A small sound classifier, trained from scratch.
Model: 10.1M parameters, waveform 16khz input, arch conformer, norm rmsnorm, moe top_k, num experts 32, width 128.
Rows from block 3, named by matrix and row number. Each number is 500 + 25 x the weight over its row's rms, rounded and kept within 0 to 999. All counts start at 0. Numbers have three digits each. After the name is the row's rms in percent of the matrix's.
# pw2: conv module project (model.blocks.3.conv.pw2.weight, 128x128), inputs 0-127
pw2.14 151:461491489466459503510514501549510535515503507569514502516532510489534487418524497466469512531493504484475504500526519531520498494512499475502444496487514511486468473524479475478513526480506490512531527465469520511518505495498492465528473478495529492447565493487499510507515493489509501515533492504452571519489486450522500487479516486457508514537513489484502510480493514476551471503519
pw2.15 077:485515493515468471484502483493490498491504526551426493489489498500448492445500504494467490533465521528526524512534505522501517524490540486500522526490479504486471537469518494475528467525483526521485479480493439493481531541579485515460439514505503486504502512481497512507534485527512503486534506498504544506490568493496513492510501490475505540526483505469516507456518480507462515513504
pw2.16 076:515537503517467505492511497472502514487533482467448487518466511490501514472530502471513499503451515551497500519531515530488491560509450517495491470496501492501496531509466511467493490562450501528483516494499450498510497481445517515476521488488507503492488535535497481475535536529518518525502498462528462524551460518494484522528512489555516520454499482492520481454485532494492481463493
pw2.17 114:441494516511490456524490516480496500495486480448508484435520505497441501572500501524516490470527497540526503475525472482514512471481502506494532519522484511497469520491510527535525498516524555478495470521550520490519499526541501524514525519504495541483448473482500484504463487476486494495500497515556446484517458557520476517516501473516499509522493504501492527505521482500465523523491
pw2.18 101:491496470464535513514512525560512530471487478515536510529529517501515495428516468488533500510493508491468532534435480532475487482512502499502475488492515485513488470544505531467494505471516488490459510480512527487503512523505516483526521501474488554470517528520526490494470509481494487526519494473501520486538523526527504497463504481446495446438500493531499501503512532517561497481461
pw2.19 128:558504447473515520502520497522514514490474496564534485509471507512561478454483530467491508503496485411474523513489515534502507509530518497494494510492507495530527446540479489471518519465473445511504522475492497484498513514485497447512525504494493511558538491498510509518532476492496493516507501488437518492493530476493507509451522504487496487485500546515477488506513488516523454489503
pw2.20 092:516489495506476480516478521495502506534511492528444519523502497463449501476515467503494494503468501537487498510510502502478503533505481517519471518521527474448510545455519477538516525559533506495511492501455527495496520479518478511530445480500494509431496500480479506497484517547482523495523481519506524517454545466496507460520516503500512540524501443522491527474510452475528495458524
pw2.21 094:549501468525515510490485493499473500516449518550502496589497476467497485439501482490471518507466490495500476511582513480535475504516517488495450489491527536469525499496500479467509470497511480547511518471491470488460504480494470483483456499508533486526513487517505513519489494508490531493504514524521533498486562464503511487496497543460497527510506489502469502480501527506520458530506
pw2.22 112:490498528443460509517527508583516528495535497546492503526442499498525506441510538474499487527482499507492514518444528523472500519508485483514479504476489483488494495506494520459497549519516510500514492458464514496498485466489508488500499446516529507514515510476470501497540496480484508468506496513504550527436473492514481458474506476473494486536511512472545508482487513514541480474515
pw2.23 093:476507523507494480510478505477515509509516509433443491443443497509480483537458530525530489460487501489493472496463493481473500518500517507503541526506525475528496488518534555513493512493477514483535475551504510464480494509542489488497539517501495496483490477486485487509514494527523503475517503551526451495466491505507525563488494488540513486552479486501502521525510436528478527486520
pw2.24 119:516517458509491518490524489555489533483466519554509478515488504503548469472476533486473490533462492496480513515508539566498490505533509492478470528495525510504510485517466485442536511512472491510497510466484472484487497504525484458493489495497512495560544487497499521508567493468506494500507506508493534485496524444528497479487514491436487500501476566491474483489523513521502462518498
pw2.25 078:455493473492536483499487486539494526556502496516455547511491521510521476449502486523505484524480497524480485523495499486492474462515479508476427474515509469502489510497507505540483546501509500472529511472445577494495489469472488468534487489463480503454519490479501509510470510503480507528545488506534549505484545466522478502494514497487510484516548490545488473521493505493523484481513
pw2.26 088:532513491507546478534477527572516513499471510517451494497399509501477484455479520487518511527495482470461510486481506522478470479503499498466474485504543495511528482504506539489501539472486486520493482509486512506509505488473524479507502509517524545576504487482472475519515486471494469501501510505521487472449504462504509530486493508510470480483502552522495524473485512550527507520504
pw2.27 099:484474477514556503524465516447498533491482459479512495483535492477490493518507439539538523496493503507505533520495470482512500482505514522475516472532493506523498516512511510501497451484511516493477499516563491495522500516521488510499551522488466499476489496524506485488434501520528492532540496481514466470580492508537503552520503530486479481459499472534461499514500502477482552504476
pw2.28 084:468483482473429512497507503547546525458496483457463471525539502498538523495512476487514514539478499513533544524461488541493473493510500500495508465487508495556483494550502502460511513466467501499489510500480504504504542493481519482512536490490505504469500534513518503508486513496516509532539466471468495510520452545510533533471493507461502450491517538457489491494489536508511456499485
pw2.29 087:522496484511591503478475501541509475486483492474407495554505479506497502519485473512514483516472487488498507482488493500473475469526538508478498464496534485503519507493537510510501506501484470527478488506429506483517501482513519509478472518473474478541508524509510522490470474510493468495484514470508529489499539508473514513515500563468500473436513544509496496477512543509498523522474
pw2.30 095:486467507503513500520491523437553534505489492505452485531483499503466489494483486542512519465486495433520487532490474524503493489503535507482507488511490508507468476508493539444532528446444470507507501520491487474495495530533483518498521506493499501496520521509520456506460479501543493502518521503523483491474532508484539532447508535484501486507492468474499511503514526494532588523487
pw2.31 097:505501480494497472525468538572498496493470507519516470550478486465468502435523485476509505524449505477520481499590494507534504509530510485502494506467526533478450495524519547433504518499481487534497498487512495481487516509511488500497504533493517475437514498511477478515495500508514501493517515521539542502498474468504520518472491514493524547499492462472493525467508500512509502529472
pw2.32 086:499502517507462499501489524510503453488529499421510501507484494506510518511527517483515482465515514543512469482522478452506476479455483487495536513455519508499448544489528516515457489539515528500505499518498488508466506488457532510476490497494511490485461511515495489494489522482500539509516476514536446529523469531487509529535480458577523507529518470483517520491465494525478443505515
pw2.33 132:502485512524461505485485484416538510490501476448510489477472489506539514595495491496500497456500479460518478488588495485514525521485497505496545518513478522525500513509496487508504491507458520483518500537520481490479500523484494523496532513518509476500446481499509486497483516514515534491499501514525443513520474530489506546500489497524511535536500512476469492504507474481441492516510
pw2.34 105:515472502520503487554475547554526542528510489554525512497457498495478470442474485501506508497511479475490461495494488525510489461526517473505440502495522512471508486525489503480492533459499525524531502482496521519469519459471479475523499495508551502454513476473498492498450510472517521505501501540519526507479478444501499504478482523452494502540513435510499510505496516505544499513513
pw2.35 098:533511479497601507473533457476497513510494498493455505483489514531508478522456559496500485463507498476503479484458502508476499471530519516481504495505502469510515477482465499539505541490489492501504509514472530491494512509537500476527464497487498535575489491495507502520516459499447477527478496501490466471485526512482522514501520518475506468511522561552476463500523498512495471475513
pw2.36 086:488490492521422498454502458497474503511514528522488519511510498517524487529494487489464483498475496572493491483512485508512506481450515481488519517523514508511552525492531492505496458503498538505508506492509471466469522525491495495489507498504538470497481481497505524527482503477455536496490519524503465512532598487491496457505510464475521479569498510470511497532510486510476452523526
pw2.37 104:442477514506401526523502533575533529483516491517448482451494521513519494494504498483499497522484491499459494497494483573483494472489485496472474470494525489502501522509491472451527504518474517507491513509486472518525528479471526495495517495501497534472536535501496514500477525488516526504499496494519526522514465432513523491544509484510508501507474517453509521462470501507506513506518
pw2.38 078:508529534513504475476477481511486414488550495495505511517573484496456499410529505496469495477480504501488470455547496503506502497507542476492505514454502493464471517514527513485483489491505502520502483497466490494473496541562521528481459513467530469480507521514512486496512508514501496499471519525506507515485515476469531471526494508466507541530480500476542489477510494517489512530506
pw2.39 099:533472464479513496549492561511493509527491495543510522526499505485504500421533468505498507525485497445496528517478479478508485500489493528503449461498542514492516456503502496508487489445516465507497517494510474533523493490466500475495487502487478530508558505522507501487468514507514513521531483477419533506484524485513525507459484517531488462464502460525498536512487519496538484489509
pw2.40 109:491469464489509509483524484508522538485481516527472500524520512526548507457507461480489502532471505496490515503484473553498504446506527482481457475513504500523537480497490449475512514461478467507476527492475505495490518491469522476535490501490507521498540525509539518512433501470504509544518510478473521507509593508508528500483510510453504450478523512526496493504503534521515450506500
pw2.41 093:555522494478494521466506457460476488511491510467495520463449511510552490561469539488473484481512505490479502503473525500477512517496501514519562520507484500491545501505492557530523502529505484470522497510466514472473457513448478487475489494505505518554463489468493499493545491482502519469454523529501463504517551530502506471516519478499495491517475524502489477537502472524480498483532
pw2.42 099:486508556506466462476487495438474464500560518470514494492503485506444548568518513531478480438485496527543497479514497488513483523480502493528572525501489527491509499478529504507490478496520502490491472515505517471503476504538501568481486517492510501488460498500511494489498487496480505454479532532496503513484512508455508480487489501508514518510482473455556508519518473514481504525483
pw2.43 087:497472510524455511481489516452485494497529493487507526482563495496529503500528443518517496457474496529523488495475471536486508513478475493524510481510528490520534524532497533498490508507498512470500524518524505488478488533448477529517531508490506505418494484540529482492456536518498532520489536499496460510572518529478526506504497486522501480508479420499499495535482489492506478471509
pw2.44 107:465500532541466517509489514475500498493547499437473499455515488495471509596493493520525503486517495500515482487438483499461511518488477496522543511524490474507553530479515502541489494534496499487476499526513516516520517521478502531492517529512487491449450509506507503494488541531476495479474513489518440488514483530484523513537503498530494495483467470491522484494493470525449514465499
pw2.45 108:480462496502470488532492512530507556510491525564533508510469502495464523475523468511484510532483500506493540518502508540530513478499479498494472485549512534474568488484490448508512470466492494517481494462526455516523493468470517500498467482508497502478503523484495513500442525488531517493504498484473557512473535452521473451477503507512474483466471475497518518517515535482524498534479
pw2.46 097:552528538510478507489537474505459488507551511528521495465457499504511491540470574487472474478502493468491500490459521489487508537498485492515584538503505486501537505494489487533494490534486506476509490494492501472500480521515507505484506511503509487511497491478481509492571492511478497456456488527487500504488484479468490477522505460531505513526445506486531471530507439543490499471515
pw2.47 083:496536487475440517473553453410510514458489509467479484495515516523515526561504525487501515477528497472507512539482498493502529542510484523523565512513441507523496459486444500480529482491466484482486521521512477515503496506465499511513514509529500515567495514510521491499529481500482516510498517505483492510502499539504509499466538492497489496498477561476496471478505496476486501494505
pw2.48 114:502472461461486481547507525521520522510461519574528473514504512490483490432508510494481524544490492452509534506522517505542504467523517497482468506499505535473482461514480461464553501461492476529505505460505480520522505490515493464505483492516496515510570500474502525514508503479525488499534481480462556513473497465526500481473506514471479495494481509491475520486525524476515521543500
pw2.49 120:458489499492499481491490494445501475494487493428523491458546503480480527564523502508510500463543519528529502479527500470509529502500497512547581509488487497519472517489514508528512527547526503477481496515510553492504503526507500531536499508495480509419469503486503493497477479524509490516501477483495453497531490572501496512512491479515509515496508452514488499507515464486482497491476
pw2.50 115:483500502474493496490518501545483495479502494553515506592511492511498503409504489482486501530489497483485504520490481530508466485519529480486449509483532504457462479504500506444500520484537477506483517468487531491486502472537503495530477504481530526473542517517519491502503486495481501507515519512517559522481533484514519476465510498428517496500509488498517511467500540517556476500487
pw2.51 079:500536489473553504485505488466495501492563512503500492515543494515502515469508488484499518503524516486508505530479526514504541577515487492535490491479459506515442491506476466480475542486481481521487516458474496515504503504544494519498496454499506458486515531504511509471530483530489474527523497463451506513527424507499475480475514524495506485476549500514527459481499525453514514467474
pw2.52 088:525474495513563481538486535569502487480462476453525477535461485468470525502503509478534502487506495448509505467564486439524495431532511511476500489484526520489469475512488534487504540482497471498500493512506518502525517483485524508524529521511507531509478498503494499508478481483505478501500474493536499496504443537487483556479494518497496519491524511510472521471499525508529503549480
pw2.53 112:466523485506551461525504535531502516503473487507460482511505487500447514497507472513506488521484508567517517506500504535487458484508508503491456493514474485479475545499516496477512541530506524535462481467450493486534515452552499513497458485485494524521518508499492510465498479497464468490532514463536507480500482497525480485541514536472495508466517524511495531452509564488512535510467
pw2.54 084:497542537495469469523518526551517501493519492467415494525454504476442503469489534460514489533495503533469478496496511526473512509506494499517452521488483484474465504481492510480490524541509546536516477490492486498497532482515513516484491470507558514512465496489476473500530500499496521492502489541552466520488448506508492488504492477507505536554506505492524505451492511520544476495522
pw2.55 108:436492559521456489493486481460490503517527493434453511476483507512461522554528495548483496490481510531515491508529505475500525502463456523481535469517499501478518544453505522537497480527474544491502477541522477501521482486504509515470483496508505492459475510502469477483483513506532518486504493492541464510511471508512490489552499477548503508528483468485523505500495490497470547512518
pw2.56 093:512466465493529532480508493481504538507504488486517513506502511536593489528471489499522507455511494446494484515477468531488484488499503494496473500509478485535512495529502522507486538446451468485516537507522558500476493500442491485555527496491497501485480490506524492517461500488479490523491512505490458492525547548513515531462513506487519445505524466517482486532499480513505480455498
pw2.57 087:516539550502462508485490472480477537503577509477529504462488510506498485497493514502506491496503511495479493507478539485476514563488460496529515503504466497501516498536490529488476505523491528462526496486523477497468478511470481519468547474506543471471482492496473484465559539512526518490478504532519474521528465466515484507491492456520494520539489481490527448524475454496501533458517
pw2.58 088:510464472529487514504513484504480552502459536540474492502474508488575480467482481486519509555506508550511518519505511497500508489477482497490485465507472508521498525525505494492504480520457518512515523452502469501517524474463459457503531446514499498515507474486476539514490543481527516498537487476528503502563536503558475496500510492522494476518541477513473493514461523485500448500510
pw2.59 115:503476467536564480530477548485511504497462522488469476451514488478449505555492479507494511508490491474535512469510474498512502481515541518486511490506536516521529465479516479510516462480491453525479482515523457499530523535538485516459507512499464511562505492509518516506476480523515469496530502481472470490500496492507509529479488559532493501464496548515475532494526500499459488542487
pw2.60 093:527505519521507496466488454446490508503525476483543518492541488488507496583478490507487505447535476421494495485505507479520532519497493486515542514537495505531562506513483469546488486484531505476512508516531556496486483519468489524528535523508535491475466480494525491485488495517470497502448516526479466499528506504459501492506520502469498508505507487512495452529505470487469502490504
pw2.61 089:467522479491539507486551478480496531489517507513450475450568529524487475510471534486506501520532514550482515507419513554473507492543518503522498489503488471517456510500462475504516521527514520495491511492491520503492509502548491488513492490490496532519525507491532516489529468488486465535508480476479491485550455499507505499523537497449499458506499519528498470487528507474505515453501
pw2.62 102:493452485504503513531496530541512504500448502524556484537543513467525498437532485496506515510501505474477497488543470489521468425513509491495466496466525517484461460528506491475533523472501473484512521488508536525500509488445488478551509522494496507445547480503513513522453510470517523513505477508509526491503518488517525517458495513477502498505494453511465528482486498501524512531511
pw2.63 084:436460512503472484528500530530496480495500495484475508473510497509500524537510472515504485479485500480520518485497468490508493470486524521498580470503545510505539459504547510533502445453470473486477487527516488485534509544524516497456508541477473510446502511498509525486466510500547513486514475481442507498528505511477490511483478494509517456478477493487514536513530474521479523542481
pw2.64 101:449504487479505489512487503438513504494476478462502474462554504485469528559525477526532513501515507495546523499477488483513543530509488522519538482523441495523474490500480501526518503499522493489483494506524500540557495533484497516500539516525460514474505509511512502494479477515512468507513491459474489477511410551528513527490515527527487497461515485488486503496501508464487543493477
pw2.65 102:536523480500538534485509485565487469497467505531520514544518510486537452422491520498489498542485527510446506515520533495488457489513520493481457516451517495477472508509508517467507489526529498506498514471461520478480507504525487460500489511483492495512559496514489514482586498486501488506494494511522542477489549462501484495516516492459497532477497518512480488476493501517507536491498
pw2.66 109:549486441511575500494481503471477484507468509506544508507517492500553499543483490517490502497501502465518520474491503441531488483500507506495518488505528515530533475506509500534490504473519464496502507514520521506516470502487487479509505515501470506565514477505509539512495455494496457512503498478450482471497517531507478503493490527522492463455526524539466510541512510501453416499484
pw2.67 104:485493486523609471541495542503492498524497499476517515506459472496436497511470486545518493501522497513538514499412480478476496501496516498525505509526502484507536498461522485554473502492513516507497466496506512504501502487515501485492472497497482506534462491479504517501434515485467488479516492501499504480458546522494462486503466538529479465486504490538507515523526526511487491495490
pw2.68 088:487501492536541470508485515547492514494495512478486487500494486512474510577500466502547487481510511561549454480509488481515491465498482469485483490516485503533497542514523507524464513533467550525481492499508503494495530504519502531502542510504504484468469492510501500511464494496497479528521490471557456483568462492494436529534495493494504498487543474522493488512494516509481465502455
pw2.69 093:447493541509454517527494546538501521508524484473419501497477499483465488516502491527522502506478500544504466499453501503465494517472481499493462477504520482496480513502521534518478525511506538506530482516503534487496484489496484520494511473490523509460438488505483457511471505515474513472514508534547449509454468501507509477491494501539520486561516464482532524506471493526533498471524
pw2.70 078:464493511478472523492510503530499503519550507526434499533547512500522505464507464487500515531484498527485493523514509578502484519531491490532425482491502506474479490511475517443510536467505524515547535488510487487486526480482473534510496481507509513457494507493503494507488457490550513522507513524471486517488492471469541471461523505442526488544498488476507486467506516486524489486511
pw2.71 125:502499502517515515499496500461527494478473486434480479469519499508516513586481512520534500485530489492538483491499503492488515500510497526502548480503471485553484505506496510518510492528472510480481486538515491508534497523486495518490558520501456504558451496503509493494486487514516495498483492475516434472546439570489492527523495517530492490472504542488464487500498499501445525487487
pw2.72 089:487473530522517481570465579548523493521538466501544508467472494496480499487502463511527499461528486465507467473469444494510482472480497487492483481492510502517520496535527514517450530444493502504511485514532504541514504490488516492494506506484509528469492495494500482484424531478495499494502498510474490499495439493481534528500477516531496483507522455507525542516473498502503515514518
pw2.73 099:480481538497539490519508507504509525503548517506490508506482515531425509485526470551512505493517507471490514509420475517490489465492460484487483473524525493500491502494464500526477526468557521490487494488518522521516490478506534517522509481501512517453512530502506460481438499490485500527503497486517499508504471459503512493494503487488482465471511451540545468507487519506566553479483
pw2.74 077:524525484517544495475518456556486543498469519477556492494469521525521489524485524508481484501497501484459510499503501531495494464515499481443488523516529518507511494516475558490500509487510511483500501472506529464472475509530518485515546518492523510525512489495498486527533478441494492511482522514542469477544530458528475507490516465449493476478515560528492458533529504544504491518484
pw2.75 101:529492457465564483492509481448503518503477506524470489548490503501472513468515472509509513536456506457503543542457503551483508497529494519476512478536509485498509491501466542483525505477478461515481501504489507473513461532507512509518497500489482522490533539504518475500478477534524467545518528459491511486473512496488517518489532522464491466446497499522478474509539536507559525489482
pw2.76 068:424493496475464499492528515508485488487490492444480496498542492463516503518526507508503465534468530554541518489489493448464516520476513509491539516480513499521473536510540543514498436567516500482485479515486494472482478505540506512460496507482479492485498502512499511506531501503511504479524496475507488500548507566537470514537488471542530479479505479486521525520496483520470494503483
pw2.77 104:521534470464496507514514479545503501522508496480548517476461520522549495455509533457473483520503508418438504510496535464501514541499468521501497514491519495513513471498491480533488507479480473465520519522491497530516496509469511440506507507499498486521508509482470515502555514507520506515498472503438520504481474492508487512480486469542499474518500545530483496522494463496510439468525
pw2.78 099:549527498517531518472487467495490520498497514527471498583458482468477476446493500505499506538468500484490512538526530482496461524530505492482435493503493513494511510504477501444491477510503494539510509467477486480489500484512483507494526513492525472517525516522493488497538496523473489484507511511552537495471503436510472501499524534466495529497524511493505437465499547502546535483489
pw2.79 094:512501556530481504498488506481507504510571496491481519527457477480445517506519495490495499482484493521473466519484514516492482521497483485513476489519477499464534547470478489519462526514492509536510498490476496504482495454461515530492444495500544475478489527501494467471486511520474517487483521512541504537468495450465507469544509522502500512514504423498571487485479512490542517477502
pw2.80 093:445481541535464494519499541537522467511534477497438514470485495526488486480501470516530495480484499507462488490487448509473499495460521491503487489483532467486488532506558543495494490521508511488498484536507494485499506514530519513486498511486494505427507502506487492490456519509496505491515497529525494506502540494482529519551489477510516504509481449474525549500483456527494586489514
pw2.81 124:539524512504536489502485493498488487506497499459513519520450490490470483523468541502504476464532509503495484490506527428458519528495481499520538533500507471494504516481531495566480494564531506482509486507505535499461508518515496489492499488508491501500421480468482516495536524527483499495497483507547462492494552546487462508508487466546499508511501492540486495514510459505464459465504
pw2.82 085:481483522501500532479544449500533529494501534469471519541470516544523516537495529525478501515512500494499515531447522472486510470500468503486512471532480486483540514474470502541505486510474498471505512502457524528497468467410524501513479488502482474520500535471506503501500509486535495508454496471542487501490539492508479466529529488506472454475485519514517447508487513512505553493501
pw2.83 079:496475514487467532526498521527517490493460466468521499522498515493528503498522489497549524512534484431508498503494483481495509462517462515507517471493498491485503477538458527496521571499506479466506520518524551541525492495432521490558523523516479524439499504503486474490484521513513514511502475488486505504479427484500531545494499496500481501466475457512470507506478474510500540498504
pw2.84 121:479495519455445480530498516522501476477535510516530490525530511506456521418531497492477520507483505471505506508522492541522507500506518482524497509464520529475456469518487514445518522451510479513495501491494482507497521511515525516492478529495511485413536534502512489494481489497529501509504508506459535526494482467484535489467498498457509520505467456456535516484501507508533548527493
pw2.85 101:485495482475443503535509529560532521456497505512500485503505502497502521405523497466499516568511505480488545514513509534499513529512484492516494475476526501511489493505499487442516518484488457507480505493480438513553535527500530483477486492512491519474527547511500516507516502520545498511527470462460516515468485489512504497496494493503482502464469504461511517456474525495538499511496
pw2.86 110:504507535528509520488503481497499512493515474461483508499485478496493517606501510509488473495504495509491482497513516483470495515525494491502519514521499467482522548478493506540502495607509515489511486509454526483469466463481514528499484500496505477479474509481489506462512502524484505472458504516558457511499520497485454490559515494480481541496481491516517470493502468517445526468502
pw2.87 095:435465493487459496537493521503519536522510513509460507474506514491480495479536467509518508537512517555503493515484484478487520502494464500522479497508482480479455536470512503528511523534516519477523505508485562505507502484487490495537490475524495510383493508475487485502472516521519509523543469502516506515478493475528499493507509472520512509541514426499500525493480479487520509458515
pw2.88 095:483502525519572498491505488516500471491469485457511491470532497529456496552489527539480505472531495504505491474501515481516500447516529496478529512500494513487468516499497499511508529494539534493493479515499510513501484490561513509500469519505499515556474494493510492506487467471482462485457530482535475468491449477504511493552509525470480506485502566501489494502518530500483586537479
pw2.89 159:485493526529465492479468478425507465501491479427496513492517481480469525565519472537510497476509490517533475474558477459506514509483485515517549502518480497479503534473513514535502477525508530473503481551513511499502492511482495530504494523513490488462453487507500473505465509543510527483477502510546453502488505527474514528527489501543504557503500467488489495511496469492481534502497
pw2.90 066:499505542501500501499489485472470492513513545459417511480466504470467484500487532534501500487506512498469484490476518435477535485493524505492513495492536491490502512498499518554505454525560520497523477527499504510481478568512488512467530517499498495488487483487486472468531489503504504475484498538538464518486497474504494496533499493510484516538492451493513481527480462511493580505542
pw2.91 115:461511520513477492506478522476514497481510510441488466446529481485459532619494492509525502471502492499542505481519481491503493529487489504509535507499465514533465515508521514498499498523482506511470481517519472493539503516520497543474540510510483514501472508517511522496502494501486484463519491484505454508526411537505488538507507502536509525488506537481511523468498494492466507507467
pw2.92 116:469497584514438506473514472497500481499584509487471499499484495506467524518530548499482492487519482501480486490499501507493496483486476481487494497491489503474508516481476503501480505519524524513515488498488488519492495458485531548480485487513542476489483524499502466498494507476472526475463503544531484540478450477467498470525508476506494531552492475456568476466481511499512545517531
pw2.93 110:569534516531515519474468512525484431480500465428527528520514468476507500522494481500513480471512485484472474460532498492482487528515501495517524500489531489501541506517526521495472479517507487480484497540496511478484502527455507523478509536492513499491455485534515485468520518539489521473448542525523446490529518528457516517508477511535505539465478497511495507511494466525470486489491
pw2.94 104:568523536522550512489493499509484462492512480441553503525488473503501493561486522507491488452498495490491459483527523463502488518510513489479516546492495500477499538507511536516476508540509515501511477499474510479466470478525502524483490499500500484562463489498486497498548474506460486450451518516558448487492469468474486482540517496496497528495506532507512483506499478519480529498488
pw2.95 082:522519507544531517475512458499459494513510553528500504489487501522502472532445491514504498500512482478517519502434522536480464493515507495495541504520498489506568494533499436513501466496509535491485496471473503486522500489514477499466532520495499497540503492492502552504501513501458505456467531524477536480509505433475505487520519533456494497483490557507499441513500517513481522484495
pw2.96 097:474508545525469493511484526542501510502526449463551500476450481482481497559498528510506477471481481513464460474529500525485467499500504478490512536506519495487537524510541470510478488529508537482496482493508530472464486469521513511486518534465551511471468494513491486474513518480455514459465489556566500503523510504482471490511489484497508526524486493472539516515513455522517494487499
pw2.97 094:466517528503460476519517499476505531500542510488450508442439513522489508612496544506510481484514506506488487511458525473490518519491459507505490515539473492511518507491496502550480541525483546486517486505503537503504494485489496506500554504521522488504473484469488486498525511490483503489498489510520465508524478504514462502517513452542497478540511513511523487510497466491457474460509
pw2.98 085:498513538451437489506515506445493522515554492489509498498441511505477508463541506491530495503496500538490513525473505469502511535466463509509506511493452506482452516515484554484481500501513528494515487489509466495520491496435509516479533461513525511544494507490485459485530512484490531469511514516536483530488471508531507470475516463548498491550511513464539509497467495486527514500530
pw2.99 093:561534469455512528466510471452498494477443517527565492544528498480565495453506514478536504507526500460502520507486518491498523536515507501512498542478472500522465464521494506472520481511508458479500522478502520484484481538455477483534504495513502497550533490520502481502554475511487491511483510498479515486487546521499524496452517501494490522485505511494471493491488493496538453480506
pw2.100 105:488523562521441523475528464491522501502564512522486504468458504510487519518510567484476484504499488476440495498482527531474502519493482485495518497509501478483546522463474458509494496517481485503508489505465466519508483463474529520482472487499524479535508529490490487482536511500484510475444511518512534524459494479468512469552500482522481508524472505474561481481485478499503512495533
pw2.101 078:484503519483507500521522531523540517462526499476445468524513485473457527496503492483558489525498499542533526498427506505467487507521508508519469489498470482507485503493501503461480500541518500525497489476457463510521531444490498527471517468495502511522508523516511498501499507515452492500520483496503489519485438520508501521491510520540507486488531524481528507435490580485538476475497
pw2.102 090:520469433476520528499505503481502493502453510525530502476550509486569484505513478512525498532532500508504520495461475463489496474484473517506489484508496489529501483504489484547512518506526468463515529491512535523550487499435481465550521499499466521513512481503506545526472508494492499528530470468458479494518519535522493524478505497530496479478524497543448493522476487484505448473519
pw2.103 080:475477522533473532471482470502522526451491491463478508495575494499538520532534469524509487532500501533503476487506486494492508470488478497492507458539515489532559532477495454520499480521474517474464516526505497515486519498478523525519520544483483486456464545527526495475450526516534521538487485464510480510551536498500505492524500500505494485457495486504501459497485508500443478492487
pw2.104 091:504480480452536495522531529506497490524499509535509524512531522506470501421526497518528502521495518496505557523420483478476471483500487529508485480489521479490486465502495518517488500451536463485502497499485506509529486501480523479508468485478468544536536522506513476508484490496508503518506492483439529504444528487505543481454506504518495456469493489537516527509501522496547503463518
pw2.105 126:538497537550517524476481470476487467491487492450539495522528474477496504585490503516509499465526488468489467481568503449502505478520507485504513520505481500489512534506500502505488473551520525487502501502514529500468495499471499533510508538519505484472463487514502494504486509517474495478440510526580461488507510497464496522544503505487490554490497487498499468498495480523465538493481
pw2.106 127:555528450493547490514520513531497505512462512540491502513440493531492479458448518492489488524498493488492500509447527531481480540533510503513487537508520481483519496494519507502501519511486498528496485479465512479494518487528492460494459486507486518580527500455483540513555482509472478471509522488480513478451542458484503471510505516485499488490507563514485523506518517525496481473485
pw2.107 091:479495529489441495504515495526476489506571510498533525450455501518532521551493532491471484471516491453489491485487488471498499544470463499531551539496531496522538475495517496546474510489495468467516502522509506500483497500493506505479500491494508500478475492478490529502530514513502521482508471516434499527500509527492491501483489444556516479529492493499545502520490448497471449471524
pw2.108 104:568487462522571474525465527559478480536480499517527520504449477480502475491482492482490487475487494463495465471532508473528508489530505478516478519505517508481545502493532492532479518507512516527527500500490532483463516509493477483516499521514515507502472457479490494532467503504474513503475508538492503486484540465465483475500476523493501513524515482539468505516523488517480405483511
pw2.109 101:505518516527477500504499510462457467534553511483485501454505499498494483511482502485493501490515501504514464493504513426494547564490474520522543498475508487493459510493492515530475491535494535483524494522515475519499493518482482499460510508518497479475471494504472494487538526558512539513500481526496465504496431502481509524535499493567511531548489462489497495510475467484474485456535
pw2.110 084:568562539484489512461497459507508493454533497463553497493506496515536513506491550462480489495500490475458501502516542532491487550497506485504531541483470499524502495529490487467492509526495509485489490484495472490450490506499518511477540491498525483580499507500497504497582487485480497472450498507511483505506470510492489502508494452504498524506487559473521483494490489505477494484485
pw2.111 098:542529467500580512484511470522479488495439514515442505545471520523519485457499499514523511561510504455455529534468513510488490513517506522489506474508502490506510470506508524494509483480493472497492508489483517497520520513536509470518523528507469522558531517500492519507541464511525464513494506460500522470497538466503491490487510518474486471446504550521472465509493500525503539486488
pw2.112 083:482518529478483501506501498440521470516510478478523502448490524513477502490497544501473490429544499456483469495454506460494496523494485519528551522491507482480455500487509470539499520515560499461518493526506554525489475493476509482535480513506484503503484504486493478476499529531478524507482495533493492518462492502488534513498496484558505509523505507511497541507491424481474515453526
pw2.113 100:547493491507506547465497477506482455524490518571514523550541490465568467415496484476473510525495495489482478502510503488489503518503526481511463492469503494485530491529504491469495466492502463524529524476481493487455493520471460463488489507491509479490538475528511498510506521517508525487480515531463533512483558465477521471475494526490509520524508461501496478505485493495530491494534
pw2.114 105:462473466494447477518502509483495544497470543498537500465479506512505522521516500514464500490493512504550542521532493498545542526481480509505546510526485536514553446471522490520519458455474483485478505502535465507527491501507501487489507514501492499489497501485496516513484515477543507499521498490442521502508548536529471478442483477517495482484467498481495521523521497506457439532483
pw2.115 085:528506488503542482474527455443468504498432503507529513497457507517480492547475544532483485484538499484472530522474497487484515473489532520484509530530464498508519477462501506527517450491536511477479485509529502486487486523561501498503509505511486535567463482471506494497506477488490488480473500516516505474504585519498472479482513495495490496484485545536482497518527471509485531508496
pw2.116 104:560518487522474533476508495509486438483490501513501488553502470463574485483484522453486488514499485490506497497549529494511483529521519498520496500441500511505497502518491471452500453530447484530510517475476431495490512507473481487454495498488510475546496502523501532503551518514517541495486494514481520519507515509476507494508486524499507524515495514457482483470485517492487432514515
pw2.117 093:541484497521554472534467524471503488523509494447491509499466481488454538541494462507501508485509492471542504473497494455504506495522470516507524478537536504476533498459497464572470512501512478523505490540511525526515504484457505511505491503529473487493457498472490509505444533531493492492505479487489468511475472511479500538514484533565496491471520475549489499500497501506455470484493
pw2.118 087:488523539503498475486490480518511460483538476437558490521482477507481531544530509500496500452513491477499472490569522465515514535499463496507551516480480507484473517480496500518484520519500510489490485506498542499504495491500529553495509511495504481431463531490466510484523507522513480484485489493521504499495429508475470525525487482526503558494495458484514493479491475495474550525471